{
  "train_examples": 72500,
  "horizontal_flip": false,
  "encoder_isotropic": false,
  "encoder_mlp_ratio": 2.67,
  "encoder_inner_norm": false,
  "encoder_moe_every": 2,
  "encoder_widths": [48, 96, 192, 384],
  "fusion_encoder_activation": "gelu",
  "fusion_encoder_inner_norm": false,
  "beta1": 0.85,
  "steps": 10500
}
Rows from block 2 of the image encoder of a small image-text matching model, named by matrix and row number. Rows with one number belong to one neuron. Each number is 128 + 32 x the weight over its row's rms, rounded and kept within 0 to 255. All counts start at 0.
After each neuron's rows are labels from the 100 images, of 14848, where the neuron reaches its largest size: "place" is the part of the image that holds the peak. Only what is clearly more common there than usual is listed. The data: rendered roads seen from a driver's seat, with toy cars, trees and houses. In brackets: how many of the 100.
# gate: MLP gate (encoder.blocks.2.mlp.gate.weight, 256x96), inputs 0-95
# fc1: MLP up (encoder.blocks.2.mlp.fc1.weight, 256x96), inputs 0-95
# fc2: MLP down (encoder.blocks.2.mlp.fc2.weight, 96x256, transposed), outputs 0-95

gate.30 [ 66 129 172 135 111 154 123 113 119 149 143 138 150 136  33 154 183  80 151 130 114 153 132 187 140 132  94 108 118 146 158 133 103 134 165 132 122 120 118  39 124  61 152 132 140 148 129  82 137 153  94 135 106  98 169 144 152 131 160 140 104 135 140 148 172 112 161  76  89 138 134 184 125  99  80  88 139 138 123 128 129  96 169  61  93 135 202 145  73 141 134  56 104 132 106 166]
fc1.30 [153 137 131 110  78  83 143  83 106 111 102 143 169  84 137 184 142 158 142 168 198 117 122  86  54 129 131 142 182 122 102  66  82 111 151 162 135 162 164 114 149 155  84  86 138 209 160 146  92  80  91 140 137 107 129 127 127 157 102 119  80  98 125 172 180 116 116 106  88 105  76 173 147  97 162 122 107  93 151  76 125  89 135  88 113  92 149 142 151 127 182 127 124 109 139 116]
fc2.30 [151  71  84 124 113 127 153 164 188 107 119 105  77 149 109  88 101 108 203 137 118 162 123 113 171 146  99 117 122 123  85 126 130  68 121 153 128  79  72  82 179 127 136 139 161 145 176 131 142  99 111 177 162 152 119 135 166 117 124 139 192 122 114 128 105 150  84 103 116  88 147 100 136  81 114 145 131  82  96 207 120 114 187  97 104 113  87 120 156 160 144  73 125 147  92 197]
place: top left (38)

gate.97 [ 92  96 113 188  92 178 163  58 136 196 167 208 196  91 124 137 120 122 122 126  90  86 127 108 109  94 121  90 152  67 128 114 111  93 158 114 164 138 122 107 103 175 179 167 110 126 113 131 115 124 147 147  99  60 122 102 140  93 169 144  99 107 148  84 127  80 146 142  81  73 130 157 153 127 182 155 129 154 129  79  87 115 120 132 134 118 111 108  82 165 161 140 101  95 108 114]
fc1.97 [ 27 130  97 165 183 125 159  91 156 139 110 199 145 124 138 136 170 113 136 186 109 129 149 157 145 142 113  83 112 116  90 163 155 114 157 159 158 165  66 123 116 142 216 110 169  83 145 122 124 128 133 116 173 125  58  99 132  85 105 156 107 179 134 119 105 161 116 156 139 137 151  94 114 130 104 127 184 163 103 103 162 141 105  86  96 110 100 129 138 137 145  87 102 123  54 111]
fc2.97 [109  83 139 103 113 129 135 106 156 149 181 112  95  94 150 164 119 129 123  77 151 221 143 164 132 199 126 149 152 189 155 149 147  58 117 164  99 108 111  96 105 118 172 165 170 189  87 159 108 106 103  89 141 139 159 116 137 150 116  64 118  72 150 168 104 145 125 131 113 137 106 142 101  90 139 115 128 119  92 121 179 100  74 117 161 166 154 156 107  92 102 192  88 103 146 107]
place: middle right (38)

gate.137 [ 88  68 128 108 131 138  78  67 133  98  76 141 167  96 145 185 145 196 127  58 119  93 111 154 171 128  99 171 140 184  96 122 107 133 191 144 110 131 127 133 111 116  84  93 108 139 143 108 122 173  88 153 179 147 118  94 110  91  97 162 169 159 157 158 197 138  98 215 155 130 109 123 101  82 146 142  69 136 166 144 144 147 147 141 112 140  86 123 162 106 126 164 139 130 134 135]
fc1.137 [125  89 141 141 133 167  87 119 114  88  97 156 161 124 124 109  80  61 125 125  78 113 154 111 182 174 163 116 143 181 124 179 140  87 173 104 127  81 116 157  98 182 132 112 146  79 105 127 171 172 177 111 144  81 126 151 144 126  89 162 165  78 124  97  76 116 141 106 171 143 101 141 135 151 106 142 153 143 118 113 184 158 148  79 176 184  93 172 156 151  82  81 172  99 115 113]
fc2.137 [100 111 106 141 136 121 111  58 103 129 138 134 189 177 130  96 124 154 123 135 130 146 150  94 172 128 105 122  72 165  68 115  94 176  71 149 122 159 138 123  70 170 123 117 125  83 111 123 111 104 151  94  99 182  83 156 123  80 159 108 140 159 198 118 168 168 150 133 182 138 151 100 154 138 103 105 181  60 168 101 129 133 130 135 181  68 137  92 173 119 164 137  92 157 133  83]
place: centre (39); middle left (37)

gate.163 [126  97 105 141 107  83  67 156 142  95 113  54  58 101 153 139  91 113 150 146 125 101 166 123 199 143 113  93 101 156  95 135 175 147  92  97 143 148  69 131 129 137 100 186 129  96  95 128  94  77 135 136 200 180  87 121 152 151 145 129 138 119 134  94 147 171 139 186 129 154 181  70 142 179 128 134  85 160 112 158 130 141  91 110 101 101 172 153 142 134 112 131 124 144  69 162]
fc1.163 [105  99 107 124 157 174 159 147 115  99 211 127 115 160 155  92 145 166 147  97 126 118 148 117 141 180 144 163  62  86 113 140 108  95 147  96 121 111 117 115 115  88 123  84 184 175 127 170 183 192  92 162 107 158 155 153 177  84 151 148 146 157 160 131  84 103 157  47 125 132 136 111 160 131 122 107 149 102 193 136 104 163 149 142 169 114 195 147 131  99 121 141 137 143  67 160]
fc2.163 [131 125 128 111 174 149  55  96  76 186  94  89 136 112 147  98 103 145 101 146 125 145 155 147  62 169  38  89 159 115 120 167 126 113 123 112  71 211 125 180 122  91 167 139  83 131 127 103 165 152 114 152 163 108 164  90 107 121  86 167  72 155 133 129 143 106 142 147 120 123  95 112 123 143 141 126 106 124 180 121 133 117  89 174 140 123 164 126 152 123 119 112  55 114 161 192]
place: centre (55)

gate.89 [188 178 171  90 144 166  83 140 188 132 131  99 129 108 191 115 106 160  92  80 148 163 117 129  95 116 156 126 134  85 159 136 131 156 130 131 110  69 126 196 146 139 121  75  95  71 160 165 145  76 206 143 172 160 125  98  82 123  83 166 122 106  78 180 108  83 155 129 147 137 158 110 153  89 117 142  93 110 162 141 132 121 152 169 147 114 150 144 123 130 169 153 160 167 140  85]
fc1.89 [140 133 158  53 145  97 146 100 157 131 106  62 147 149 132  88  97 190  98 109 126 116  98 125  93  70 160 126 172 127 213 103 144 157 152 114 146  88  98 119 199  74 130 135 172 173 162  81 150 161 140 162 111 165 134 151 114 131 118  81 106 148 138 152 109  90 101 153  73 100 152 154 152 145 160 111 135 108 172  92  88 141 132  84 151  83 100 169 147 119 108 139 184 126 137  78]
fc2.89 [ 30  94 134  54 114  89  96 150 111 137 116 134 145 139 158 131 128 144  70 129  94 131  80 150 145 154 126 151 166 131 168 148 125 111 157  92  88 136 129 171 122 160 101 127 106 152 135 164 105 103 125 159  96 102 171 136 165 108 146  82 161 128 167 170 117 128 157 145 126 143 116 164  77 190 165 164 147 200 117  88 133 155 128 184 186 156 150 115 128 156 108 216  88 123 160 122]
place: centre (36)

gate.27 [170 176 172 164 177 165  73  92  98 147 151  97 134 155 116 122 110 127 187 137 136 149 100 155 122 154 135 157 146 185 125  88  79 113 136 125 150  44 175 106 119 125 154 133 161 134 141 194 161 101 112 119  93 100 129 112 103 121 131 142  58 107 128 163  53 172 161 111 119 152 132  97  93 100 162 119 169 103 117  63 142 146  89 190 135  79 154 107 153 115 151 131 110 165 128  77]
fc1.27 [143  82 149  94 129  96  70 130  98  64 128 128  89  95 152 130 193  90 175 101 122 162 125 112 113  90 107 154 158 117 103 156 137 138 134 159 100  72 177 164 156 120 134 103  78 142  83 106 176  97 126 119  48 106 124 182 157 142 161 111  96 129 112 131 208 198  79 115 102 147 130 127 139 124 128 143 129 121 153 116  79 127 150 197 110  80 157  90 139 165  92 130 166  94 129 133]
fc2.27 [112  68 127  71 115  88  99 139 165 136 151 137  64  99 194 141 135 150  88 111 191 148 127 108 100 167  74 121 165 119 177 164 152  77 114  66 117 148 159 145 134 113 145 121  99  86 157 138 159 152  80 152 135  84 175 101 129  94 135 156 136 165 151  91 154 146 117 138  93 112  93  87 115 147 126 112 126 155 109 159 120  77 141  97 177 138 108 123 140 146  79 155 183  42 100  91]
place: bottom left (56)

gate.0 [144 138 175 147 129 103 202 143  96  87  98 107  90 104 100  99  75 147 154  80 105 148 138 140 128 101 147 161 117 105 166  61 147 198 111 129 101 180  83 125  87 211  81 138 107 142  92 134 166 134 117 144 156 145 125 114  58 136 147 145 141 148 130  95 144 139 120 176 117 132  88 179  92 127 137  96 100  84 149 134 110  50 149 197 123 143 130 118 143  61 117 140 145 110 104 104]
fc1.0 [173 182 105 193  79 122 184 131 135 145 186 134  92 101 175 157 130 134 174  81 128  99 197 138 131 113 133 152 107 145  99 126 120  58 141 123  93 123 133  57 185 105 170 106 125 137  82 190  87  61 104 132  95 139 127 120 123  94 115 133  89 106 102 108  93 124 119 161 132 101 162 141 128 141 136 144 157  85 140  96 148 211 138 138  75 140 129 173 167 144 115 133  87 149 103 127]
fc2.0 [ 96 118  46 131 161 134 170 112 141 161 116 132  94 120 145 136  90 104 182  71 150 162  83 138 174 152  81 156 103 178 154  83 150 135  88 145 139  55 109  95 140 116 117 131 127 140 131  82 135 114 110 116 139 145 117 143 172 129 120 172 154 118 122  81  97 205  44 158 107  63 161 137 140 101 143  66 150 117  76 103 153 122 104 146  80  79 110 136 140 142 149 122 125 139  78 153]
place: centre (45)

gate.216 [ 92 106 132 149 110 104 108 158  99 135 138 123 181 121 143 173 102 133 132 105 199 156 136 123 134 161 168 162 197 166 104  77 173 159  80  81 151 100  89 159  87  88  73  96 149 116 132 121  87 175 104 132 165 133 180 122 134  90 171 163  75  79 102 130  66  95 143  73 138 161 143 142 113 161 100  98 154  75 130 124 125  84 132 125 157 190 125 165 142 125 151 162  89 139  97 135]
fc1.216 [102 122  89  64 122 119 132  97 114 111 146 167  93 186 116 103  65 112 173  69 175  83 134 148 158 126 145 155  84 142 120 137  73 123 147 126 141 134  91 103 107 110  78  94 105 134 189 172 141 177  99  78  90 183 176 131 119 158 161 109  50 103 140 114  97 138 140 115 153 124 115  86  91 103 114 155 153 180 117 104 209 128 140 112  97 169 137 112 175 131 145 169 146 142 111 141]
fc2.216 [ 63 154 123 139 159 122  89 153 122 144  97 150 204 128  80 102  87 153 132  76 145 172 104 147 143 162 138 166 168  89 153  98 163  99 125 124 112 128 127 186 113 112 128 141 131 177 115 122 146 143  84 131  78 102 115 129 112 217 162 157 130 117 132 104 115 121 162 130 143 118 126 151 146 142 111  88 130 186 138 140 129 124  55 204  72 132 112 147 134 112 150 161  43  81 145 186]
place: bottom left (55); middle left (27)

gate.84 [109 125 147  99 127 185 103 103 108 171 103 179  91 180 195 120 146 163 137 112 135 201  83  89 106 136 156 208 160 105  62  90 113 138 107 127 136 143 161 158  57 165 169 152 145  91 147 113  78 107 197 167 127 159 136 163 127 150  91 130 139 132 128 142 126 137 107  84 172  75 158  85 113 111  93 129 115 102 160 173 101 145 100 113 158 158 115 131  92 101 139 136 142  85 119 154]
fc1.84 [107  91 129 157 130 196 119 176 133  97 108 125 137  62 116 141 122  77 136 123 118 163 169 112 150 137 136 158 169 133 135 113 139 133 156 111 181 154 155 137 101 159 131  89 154 107 105  91  87  81 177 131 140 179 160 109 124 180 136  83 133 112 116 103 161 148  77 168 119 114 146  87  90  79  95  84  97 125 107 157 158  65 197 163 101  83 126 137 178 132 195 161 157  68 160 102]
fc2.84 [106 136 160 147 103 133 132 129  73 145 114  96 118 108  86 150 119 136 121 177 134  52 127 157 151 109 186 109 101  86 110 155 115 202 173 123  96 164 152 119  96 155  84 131 102 134 143  89 162 157  90 127 135 119  93 161 131 153 155 210  91 102  84 102 151 142 161 107 164 142 120 161 121 165 130 148 180 136 136  71  94 129 131 156 119 114 180 196  82 170 131 116  53 138 164 172]
place: centre (62)

gate.131 [123 151  64 135 132 158 165 111 140 143 117 189 129 150 181 113 181 162 113 116 126  94 152 191 130  92  71 191 156  88 136 149  93 142 131 160 103  86 111  68 108 148 111 180  89 115  95 105  87  76  97 132 158 100  99 133 129  84 101 183 155  94 128 137 123 101 174 123  88 142 156 175 169 107 141  87 140 186  81 103  95  93 116 144 154 159 114 112 142  89 198 139 130 143 137 102]
fc1.131 [163  68 134 158 142 179 131  96 110 135  95 120 170  80 157 148 106  92 138 109 137 153 104 144  95 121 134 106 148  88 116 190  80  93 173  87 103 140 132 177 127 185 141 118 188 155 111 145 210 169 194  88  95 110 178 134 126 117 153 161 171 110 129 153 156 158 204  92 103 105 125 113  90 142 120  99 107 176  99 108 142 109 102 102 107  94 103 102 101 168  98  68 118 115 132 126]
fc2.131 [119 145 130 123  90  85 126 124 145 129 114 185 158 143 173  99 148 108 154 115 142 174 180 149 125  74 128 103 140 124 142  91  94 147 160 178 121 159 163  96 136 116 191  82 165 100 132 148 138 111 162  95 155 124 155 118  96  58  70 135 168 158 110  76 185 142  96 189 121  96  96 129 195 170 129 128 160 153 165  88 175 182 105  95 193 145 181 133 153 108  94 109 156 128 122 127]
place: bottom left (44)

gate.23 [120  57 175 146  98 125  71 175 141  83 112 121 160 101 116 125  79  99 131 136 132  96  92 116 144 112 130 112 170 135 128 147  99 147  67 160 133  94 164  93 138 116 135 105 100 224 113 114 143 118 121 132  85 130  84 109 112 121 143 123 197 166 114 135 137 153  71  87 135 204 163 128 144  61 104 123 102 146  94 159  89 139 163 114 167  97  77 140 125 156 108 121 151 170 180  75]
fc1.23 [ 80  67 103 147  73 141 117 108  84 159  79 167 141  84 160 129 120 140 150 138  98  54  75 123 119 108 178 147 121 154 156 167  80  54 151 162 138 144 124 138 158 119 159 152 203 125 163 107 175 126 141  81 120 199 117  97 122 146 111 124  91 129 137  83 132 174 138  91 139 150 175 129  98 135 153 175 170 136 136 143 149 175 156 145 170  99  64 137 117 108 133  87 144 160 127 150]
fc2.23 [169  96 124 107 163 181  87 120 143 123 168 115  93 128 131 125 128 184 154 158 136  75 140 125 135 108 156 122  90 102 136 146 118 109 136 153 128  95 117 110 185 155 123 128 147 156 170  96 143  93 126 130  78  87  96 183 121 159 104 110 141 137  93 109  78 147  86  98 108 106 159 134  84 164 163 127 138 114 155 197 127 107 197 164 104  81  88  94 203 130 145 140  88 163 104 234]
place: bottom left (45); bottom centre (33)

gate.96 [108 128 126 129 143  77 113  90 112  99 115 108 124 105  94 132  85  97  92 162  90 126 149 127 135  96  85 154 157 144 126 110 178  76 158 122  88 104  77 168  84  76 117 184 150  98  91 171 118 136 141 116 183 150 184  78 103 123 114 118 104 145 102 110 174 164  74  55  88 122 145 127 159 150 181  94  96 127 144 132  44  88  81 127 130 114 147 173 175 139  92 143 152 137 166 152]
fc1.96 [167 215 108 108 130 141 102 170 196 169  96 150  79  90 120 187 164 157 106 118 114 146 152 126 133  74 134 152 175  93 171 123 141  87 119 153  94  93 149  86 167 118 143  70 101  82  85 114  75 127 134 160 109 114 163 144  97 125 157  80 189 117  92 116  63 170 118 102 167 178 117 122 116 155 109  99 122 113 134 105 131  95  54 109 109 133 107 119 118 125 167 160 112 102 131 128]
fc2.96 [156  87 120 137 100 123  80 135 148  74 139 101 119 155 165 141 191 132 170 158 131 134 141  79 170  94 161 149  91 102 125 123 106 103 163  94 138  71 188 111 146 156  84 103 205 134 153 144 109  76 115 129 119 114 166 115 112 109 176 102 132  57 112 146 174 108  93 144 148 146 119 161 127 164 160 167 112 117 128  81 161  70 141 111 202  93 112 115 167 156  92 174 171 122 112  81]
place: middle right (36)

gate.224 [132 181  87 111  72 163 100  51  95 153  99 136 125 117 158 120 175 130 124 178  60  92  94 113 120  61  81 122 171 128  87  82  97  92 144 188 112  97  96 140 150 118 166 188 140  85  95 163 165 137  97  66 143 149 163 161 110 155 113 151 188 101 143 136 155 138  78 141 146 122 128  92 131 144 141 130  80 139 114 170 136 172 105 122 150 176 108 158 122 118 157 134 110  97 102 156]
fc1.224 [152 169  91 101  87 159 109 170 162 136 152 151  84 136 221 149 185 122 122 112  86  87 124  68 113 110  80  83 122 122 117 160 128 105 125 182 125 120 111 138 160 124 145  98 134  92 124 177 157 168  90 109  94 144 118 135 131 140 103 188 157  99  92 103 179  77  92  63 128 126 176 136 152 132 195 177 136 103  56 127 160 145 112 121 130 156 119 132 106 175 155 149 135  98 108 161]
fc2.224 [131 118 113 139  93 101 106  85 107 123 106  73 197  93 117 121 158 115  97 179  61 167 145  99 134 143 134 147 190  67 130 150 127 167 146 149 154 125  86 153  74 156 164  62 168 101 111 143  92 105 128 175 121 108 152 113 111  91  75 108 132 140 150 173 146 135 140 154  78 108  76 111 168 138 170 169 164 148  81 112  83 117 137 191 186 110 117 111  98 104 106 166 171 151 136 122]
place: top left (29); centre (27)

gate.18 [141 141 115 168 181 116 128 132 137 113 133 107 144 187 112  99  77  94 112 139 184  76 124 111 157 106 123 102 136 164 106 136 186  85  99 116 104 177 168 102 159 104 106 113 118 138  97 121 163 107 184 109 134  90 116 114 115 138 106 191  52 114 156 137 113 156 146 135 193 107 125 148 211 128 136 118 146  67 141 113 119 158 109 143 126  69  80 110  78  80 112 113 100 191 188  97]
fc1.18 [126  55 151 124 154  85  31 131 126 161 133 143 157 108  93 135 130 164 141 145 115 202 124 125 191 183 148 113 180 125 184 163 130 149 128 149 165 124 102 159 123 116 101 142 136 162 170 142 100 104 209 159 132 132 131 154 155 146 150  91 161  96 117 137  86 184 158 152 131  95 128  92 110 167 113  93 103  75 102 147 144  95 160 185 102 131 115 185 100 144 124 101 151 144 108  79]
fc2.18 [129 105 137 138  60 149  72 162 175  82 160 109 136  93 189 144 116 109 118 152 133 137 124 149 116 143 173 125 170  88 161  90  53 120 142 110 128 132 118  89 117 105 133  90 183 161 220 165 125  73 137 178 149 143 121 133  96  93 103 117 140  77 140 128 105 125 159  95 127  96  79 123 152 173 166 161 132 100 124 106 140 116 199 143 128 152 162 136 180 171 110 146 187 159 110  89]
place: top left (33)

gate.24 [144 141 180  60 134 103 139  85 146 164  74 111 132 140 158 156 100 195 138 165  81 165 137 147  99  99 158 106 126 119 198 112 126 119 116  92 153  94 160  93 133 154 117 160 105 106 155 141 154 164 183 162 112 120 150 143  77 139  77 142 173 134  98 121 140 153 125 170 103  72 126 145  86 107 118 128 101 158 107  89  61 137  95 141 103 119 109 115 200 107 119 201  70 139  87 166]
fc1.24 [159  70  88 120 151 167 154 105 187 126 140  77 104 122 176 118 130 134 127 103  45 131 131 170 104 128 119 190 118 116 143 132 107 106 158 135 122  84 128  97  96 147  81 138 104 169 141 127 110 144 144 105 104 173  65 142  86 102 159 146 110 149  91 207 129 154 166 138 171 151 110 115 136 126 208 179 111 149 164 121 113 114  97 175 158 114 138 165 159  80  74 163  79 129  85 134]
fc2.24 [130 114 169  98 119  75 107 144 181  95 150  80 115 141 174 153 172  87  92 156 104 110 171  75 139 102 154 132 171 102 135 170 105  79 173  85 149 142 125 107 122 141 133 131 156 107 188 162 105 129 129 137 101 149 170 132  99 113 113  88 120 138 170 173 114 125 170 170 130 180 131 134 142 186 148 197 137 146 131  79 101 135 120  56 176 170 178  91 127 110  70 143 145 103 170  82]
place: middle right (59); centre (33)

gate.80 [119 173  77 103 101 104 154 141 173 140  61 162 153  84  98 107 212 132  87 140 186 103 108 149 100 162 172  95 156 140  98 159  80 110 121 130 110 138  58 165 174 101 144 182 125  98 129 149 115 115 162 141 174 127 138  83 108  91 139 150 143 135 108  92 129 150 106 152 158 126 178 143  69 161 131 127 108 132 124  54 109 184  83 165 134 101  91 159 182 167 125 141 115 111 125 130]
fc1.80 [119 174 118 127 130 128 108 104 155 176 149 114 172 129  77  96 104  72 167 179  92 110 141 153  71 114 113 139  89 143 135 135 170 122 208 148 161 104 142 115 152 116  67 158 169 155  97 142 119  79 137 154  93  90  97  80 153 144 110 173  92 119  94 152 128 141 139 201 163 104 160 183 140  83  88 140 101 145 168 117  55  98 168 145  79 156 122 183 127 166 129 139 139 153 136 125]
fc2.80 [152 190 180 184 124 177 122 126 119 128 100 121 108 111 138 173 112 133 113 124 141  90 107 108 160 121 159 184 117 196  81 142 114 159 131 179  98  99  75 153  70 177  84 138 106 126 146 134 115 144 104  50  75 127  75 185 157 176 176 135 140  74 119 158  77 130 125  95 168 150 161 130  97 113 140 144 123 140 110 107  92 103  70 159 143 152 107 141  93 140 162 116  69 134 121 107]
place: middle left (38); centre (30)

gate.187 [102 159 119  62  66 127 132 110 113 173 171  95 163 148 126 128 129 112 127 111 127  68 117  46  75 128  98 159 100 101 182 154 108  91 132 179 106 108 101 126 106  91 110 183 136 110 133 107  87 112 115 122 113 108 164 130 179 146 134 180 156 181 105 106 196 157  70 115 136 135 120 100 107 158 150 114 136 138 178 108 143 105 166 146 174 140  85  85 162 153 200 128 128 154 141 181]
fc1.187 [155 135 120 152 100 136 171 176  70 115 123 115 135 144  91 103 192 175 129 142 109  76  86  72  77 113 129 177 175 133 132  77 142 129 146 125 132 102 176 152 151 163 110 129 119 104 104  98 112 153  63 128 148 160  93  55 116  93 162 173 130  70 147 144 105 163 123 148  98 155 174 169 136 135  88 110 157 139 160 114 139  86 117 130 138 179 163 131 104 185 185 129 180 144 132 185]
fc2.187 [176  97 132  69 130 173 102 184 134  63 172 102 125 136 108 151 135 104 126 169  92  72  68 107 196 135  87 180 159 111  96 159 140 104 154 142 143  99  83 121 113 129 105 148  92 109 174 156 106 146 119 157  72 119 135 107 134 119 111  72 132 139 140 109 108 153 185 129 102 156 126 108  83 112 172 174 137 151  98 164  85  84 128 165  74  93 145 100 134 111 128 151 157 180  96 192]
place: top left (82)

gate.43 [ 87 104 189 117 118  84 119 133 159 139  54 136  73 132 154 194 136  98 222 121 124 105 112 150 134 112 147 143 152  92 138  73 117 128 194 142 182 114 102  87  87  98 117 150 171 128 127 134 165 148 155 137 131 126  97 122 154 123 123  88 116 175 114 102 179 122 102 161 135  64 111 148 154 127  94  88 128  84 168 143 125 130 163 100 131  77  53 142 164 118 137  80  86 145  98 155]
fc1.43 [109 133 168 128 178 178 114 126 139 144  82  38 146 115 164 125  98 152 118 201 154 189 108  55 178 117 130  95 126 115 129  92 149 169 121 115 122 218 121 174 140 113 156 122 123 118 102 134 125 138 187 114 116 145  99 126 136  82 153 161 146 158  63 118 158 131 132 123 117 143 132 166 145 150 156 106 155 158 147 144 119  89 116 170  96 148  85 118 117 152  82  34 109 111 139  93]
fc2.43 [147 188 155 123 181 171 123 149 111 116 114 145 136  94  53 129  93 158 100 120  78  89  84 118 153 158 142 139 121 119 116 130 176 118 122 143 171 115 138 184 118 120  93 186  84 172 125 100 127 196  91 151 136 116  59 114 132 188 141 123 139  76  95 136  91 100 108  76 166 144 155 152 101  99 115 109  75 120 121 158  72  94 143 151  81  90 113 138 133 136 165 150  74 193 116 140]
place: bottom left (37); bottom centre (29)

gate.7 [122 154 143 123 164 127 126 153  86 172 146 166 145 105 123  69 129 156  84 159  98 131 141 182 124 131 159 134 109  93 176  91 149 148 165 137 102 114 129  80 153  67  55  89 123 157 128 127 111 124  73 156 176 100 144 128 136 141 140 156 151 143  90 136 146 108 127 158 130 137 196  95 130  92  92 164  96 119 136 130 157  87 165  68  38 111 104  78  75 180  88  83 109 172 151 124]
fc1.7 [140 147  94 111 155 148 180 163 116 165 135 141 122 149 146  89 111 144  71 178 138 159 132 142 138 135 135 172  94  71 181  67 140 117 180 123 149 120 168 159 140 117  87  93 100 164 108 116 145 200 104 144 129 124 132 109  91 134 129 153 129 178 143  90  92  93  85  75  94 174 172 115 181 129  96 140 155 145 124  77 117 113 170 212  66 139 170  90  76 145 147 122 131 103 131  91]
fc2.7 [155  84  88 102  83 103  50  62 109 131 128 119 146 116 186  90 178 162 191 120 145 157 140 121 175  87 174 125  95 116 169  80  92 119 169 101 157 142 118 159 107 158 179 143 162  72  99 154 125 124 107 115 158 103 158 111 158 116 117 158 186 147 111 110 191 174  84 135 126 158  97  91 145 150 138 138 141 107  88 114 137  96 172 163 117 133 107 152 168 155  77 173 119 130 110 162]
place: bottom left (62)

gate.184 [149 137 151 115 102 125 119 103 117  98 129 166  73 170 152  93 117 153 145 174  63 126 148 140 143 110 103 112  84 148 138 136  91 106 150 100 126 185  84 138 152 157  94 116 127  77 150 164 164 141 140 140 130 155 130  81 144  85  78 124 149 161 112 200 121 149  43 112 168 144 125 104 109 132 139 174 160 146 149  83 118 173 143 165  68 172 113  76 131 107 112  74  74  58  89 159]
fc1.184 [119 155 108 144 181 150 120 154 103 130 108 125 137 110 155 128 110 174 145 171 137 167 149 166 116 189 138 182 134 197 114 147  65 161  87 118 139 117 119 119 164  45 131 140 150  85  97  91 100 144 120 142 142 140 114  83  93 145 102 127 191 144 110 191 116  92 183 141 109 186 120 153 136 123 127 130  93 137 178  83  62  46 105 157 125  92 116  97 126 123 121 120 121 140 153  57]
fc2.184 [103 111  96 206  95 155  83 141 175 113  95 150  69 155 131 101 110 106 135 143 100  98  81 122 185  78 221 146  69 132  94 133 117 159 192 113 131 120 112 101 150 175 104 149 146 138 177 103 114  97 131  70 155 135 102 175 118 104 128 101 154 105  91 133 145  97 123 101 138 133 140 114 137 155 119 153  98  88  82  85  69 143 154 155 123 107 144 148 143 146  92 187  84 171 108  96]
place: middle left (49); centre (29)

gate.33 [ 98 165 188 140 112 150 131 119 156 122 136 159 111 139 147 192 118 133 139 101  99 157 117  74 170 157 166  79 140 145  89 115 178 130 108  86 150 135 118 147 138  47 163 140 104 110  99 155 120 134 106 101 135 102 167 145 167 108 174  79 129 120 135 175 144  86 129  87 144 185 154 145  72 111  87 149 179 179 130 177 107 139 114 113  70 154 137 197 140  77 100 120  91 174  71 115]
fc1.33 [119 120 150  90 148 118 180 105  99  80 126 130 162 113 159 145 108 148 169 115 119 122  96 113 148 168 114 141 144 131  82 148  97 146 178 125 171  76 107  87 134 132 134 139 155 148 121 138 137 112  76 127 131 147  76 194 123 124 192 166  96 129 141 106 134  57 152 175  83 113 173 114  64 168  83 135 146 111  59  99 145  80  85 163 127 176  92  96 178  79 155 158 115 133  95  69]
fc2.33 [ 88 130 116 146 127 152 101 111 157 186 150 138 162 128 113 117 104 182 171 106 142 132  96 155  80 203 132 138 100 168 130 160 156 137 118 121 177 105 112 136 104 118 146 183 146 122  90  81 154 153  72 127 139  79 113  72 161 186 219 123 119 104 166 119 122 149  74  71 155 154  93 152  70 106  91  89 141  72  66 121 113 145 115 109 128 153 102 110 172 154 118 150  99 145 112 107]
place: middle right (47)

gate.205 [125  87 151  78 115  96 202 181 152 139 110 135 146  97 178 165 140 155 147 101 197 176 139 137 145  86 101 126 149 101 144 117  96  95 127 154 136 111 177 139 150 178 125 115  91 128 166 124 108  41 137 134 107 115 170 165  85 165 159 107  97  82 109  90 141 100 130  89 141 191 195 137 179 144 154 140 172  79 111 152 142  87 173 109 109 106  98  88 120 124 103 149 171 126 136 106]
fc1.205 [163 124 106 179 117 161 187 150 112  98 196  59 104 130 100  73 118 178 112 143  96 112 119 166 136 125 144 148 164  86 174  59 134 158 132 120 147 168 151 123 109 127 146  93 119 168 129 122 179 113 111 121 127 123 128  57 103 178 128 157 105 135 134 112 124  83 163 187  88 132  93 116 129 167 149 115 122 133 123 115 176 108 132 232 119 104 204 147 125 120 138 140  73 112 155 147]
fc2.205 [ 98  80  91 143 117 128  95 194  88 145  76 161 102 154 147 139 140  99 166 123 153 163  96 124 130  97 100  93  80 133 120  17 147 108 127 183 146 133 126  82 108 140 142 123  98 179 137 189 139 111 124 133 128 154 115 100 128 142  47 116 159 132 153  99 171 146  78 153 118  90 118 138 160 125 117  73 137 164 161 127 114 106 125 201 137 131 106 155 141 171 160 136 108 130  69  67]
place: bottom left (68)